{
  "model": "multi-label image tagger",
  "dataset": "made-up road signs on poles",
  "train_examples": 122500,
  "image_size": 24,
  "crop_scale_min": 1,
  "horizontal_flip": false,
  "translate": 0.12,
  "arch": "preact_resnet",
  "norm": "batchnorm",
  "activation": "leaky_relu",
  "drop_path": 0.2,
  "depths": [5, 5, 5],
  "kernel_size": 3,
  "stem": "deep",
  "avg_pool_shortcut": true,
  "widths": [64, 112, 192],
  "num_labels": 58,
  "init": "trunc_normal_002",
  "residual_init": "none",
  "optimizer": "soap",
  "beta2": 0.99,
  "lr": 0.0026,
  "beta1": 0.95,
  "shampoo_beta": 0.95,
  "eps": 1e-08,
  "precondition_frequency": 32,
  "max_precond_dim": 1536,
  "merge_dims": false,
  "one_sided": false,
  "adamw_lr_other_params": 0.0012,
  "grad_clip": 5.0,
  "steps": 8000,
  "batch_size": 512,
  "epochs": 33.4,
  "lr_schedule": "cosine",
  "final_lr_fraction": 0.1,
  "warmup_steps": 160,
  "weight_decay": 0.1,
  "adamw_weight_decay_other_params": 0.05
}
Rows from block 11 of a small multi-label image tagger, named by matrix and row number. Rows with one number belong to one channel. Each number is 50 + 15 x the weight over its row's rms, rounded and kept within 0 to 99. All counts start at 0.
After each channel's rows are labels from the 100 images, of 14848, where the channel reaches its highest value: "colour at peak" is the nearest of a few named colours to the mean colour under the peak. Only what is clearly more common there than usual is listed. The data: made-up road signs on poles.
# convs0: first 3x3 conv (model.blocks.11.convs.0.weight, 192x192x3x3, each kernel summed), inputs 64-127
# convs1: second 3x3 conv (model.blocks.11.convs.1.weight, 192x192x3x3, transposed, each kernel summed), outputs 64-127

convs0.139:56 62 52 43 57 53 48 19 59 21 52 58 60 48 64 56 73 54 49 31 34 50 63 41 61 48 33 63 34 52 42 78 54 45 50 61 29 41 25 57 61 49 76 55 59 57 60 53 42 61 37 56 56 54 46 50 51 60 43 46 38 38 56 43
convs1.139:57 56 73 64 69 49 53 40 32 33 53 42 45 49 45 52 62 49 69 44 62 23 60 56 57 29 54 46 46 66 81 38 70 82 58 46 66 57 51 45 69 51 78 56 55 37 47 34 50 54 43 56 51 38 61 53 43 56 48 67 65 63 53 48
colour at peak: brown

convs0.100:39 61 57 49 36 62 51 64 35 32 43 54 44 42 38 60 68 52 53 41 00 41 56 76 35 28 57 57 33 53 57 84 34 46 50 56 28 54 48 49 55 49 63 49 48 69 49 34 72 43 48 56 53 38 46 37 64 51 42 13 53 55 70 37
convs1.100:53 59 45 56 70 26 83 66 36 48 52 66 40 28 51 47 54 58 55 60 16 63 66 69 54 37 54 53 70 61 56 27 48 45 39 44 61 19 48 54 42 67 71 70 46 08 60 26 50 58 30 48 29 49 50 55 44 54 59 33 69 47 58 48
colour at peak: brown

convs0.54:55 37 70 48 46 43 43 64 48 62 53 99 46 47 45 29 00 33 60 47 67 40 39 51 36 47 43 40 44 93 52 35 64 41 85 72 32 30 90 56 40 22 37 25 53 75 44 60 55 55 46 67 27 84 50 57 88 35 22 24 26 41 45 64
convs1.54:51 71 46 55 64 34 61 49 61 48 69 42 38 57 15 48 49 47 48 40 50 36 45 50 49 58 42 60 55 86 59 62 61 48 57 75 49 37 28 45 55 78 77 63 45 75 48 39 49 55 59 28 46 32 64 47 70 68 45 62 49 55 57 45
colour at peak: green

convs0.140:37 57 64 45 47 59 50 42 55 41 56 53 52 55 49 62 65 55 70 41 51 55 70 36 52 27 45 49 50 62 34 53 51 54 57 60 43 49 60 47 46 61 61 50 43 43 68 46 57 54 44 43 41 70 45 48 64 48 50 19 48 49 34 51
convs1.140:52 58 42 41 49 52 79 20 49 46 54 37 52 52 40 53 41 31 51 58 56 59 47 44 40 63 35 46 49 40 66 42 47 47 53 62 40 58 99 39 44 48 49 47 36 49 47 60 39 52 61 43 55 48 31 46 45 57 39 43 17 40 61 39
colour at peak: green

convs0.76:53 43 70 45 30 34 49 50 38 59 42 58 26 46 43 37 30 19 39 36 46 59 48 44 38 43 30 40 50 74 66 32 37 53 42 49 24 45 51 36 34 33 24 56 42 49 17 48 45 56 55 56 71 72 39 70 48 39 41 86 49 50 31 62
convs1.76:88 52 26 59 36 40 55 38 44 72 33 49 34 36 56 30 40 56 46 41 63 55 36 16 47 41 61 63 76 59 39 59 53 53 73 39 40 40 48 14 46 70 61 36 73 56 66 58 41 42 63 46 39 49 49 50 64 48 62 45 63 49 55 59
colour at peak: blue

convs0.83:57 45 58 40 53 45 56 59 49 31 47 34 32 54 38 51 41 50 52 39 64 48 53 51 39 43 47 69 38 00 52 30 56 48 37 13 27 46 65 51 60 00 48 51 49 44 71 60 42 55 37 50 13 26 47 31 66 49 53 63 47 54 57 43
convs1.83:48 42 53 45 34 51 58 57 46 64 36 55 65 40 47 50 50 47 68 38 39 66 53 37 45 55 57 63 75 00 53 37 53 59 42 33 43 50 48 46 45 00 50 47 43 53 51 28 56 53 37 44 10 65 79 52 84 52 49 56 53 54 66 68
colour at peak: green

convs0.59:62 54 56 47 53 64 52 02 48 10 45 66 52 39 43 60 80 60 56 49 46 44 49 45 55 35 48 58 49 39 13 72 48 52 67 51 32 45 77 48 53 56 64 54 87 43 53 67 52 57 41 52 48 42 60 44 47 42 37 00 69 52 52 41
convs1.59:44 44 59 53 40 59 46 33 52 63 58 40 66 59 48 61 36 38 29 68 56 44 61 37 19 76 51 53 45 86 45 49 36 68 60 53 52 56 69 39 32 47 59 45 60 54 57 72 48 49 59 47 40 58 56 36 42 61 48 28 99 47 40 49
colour at peak: brown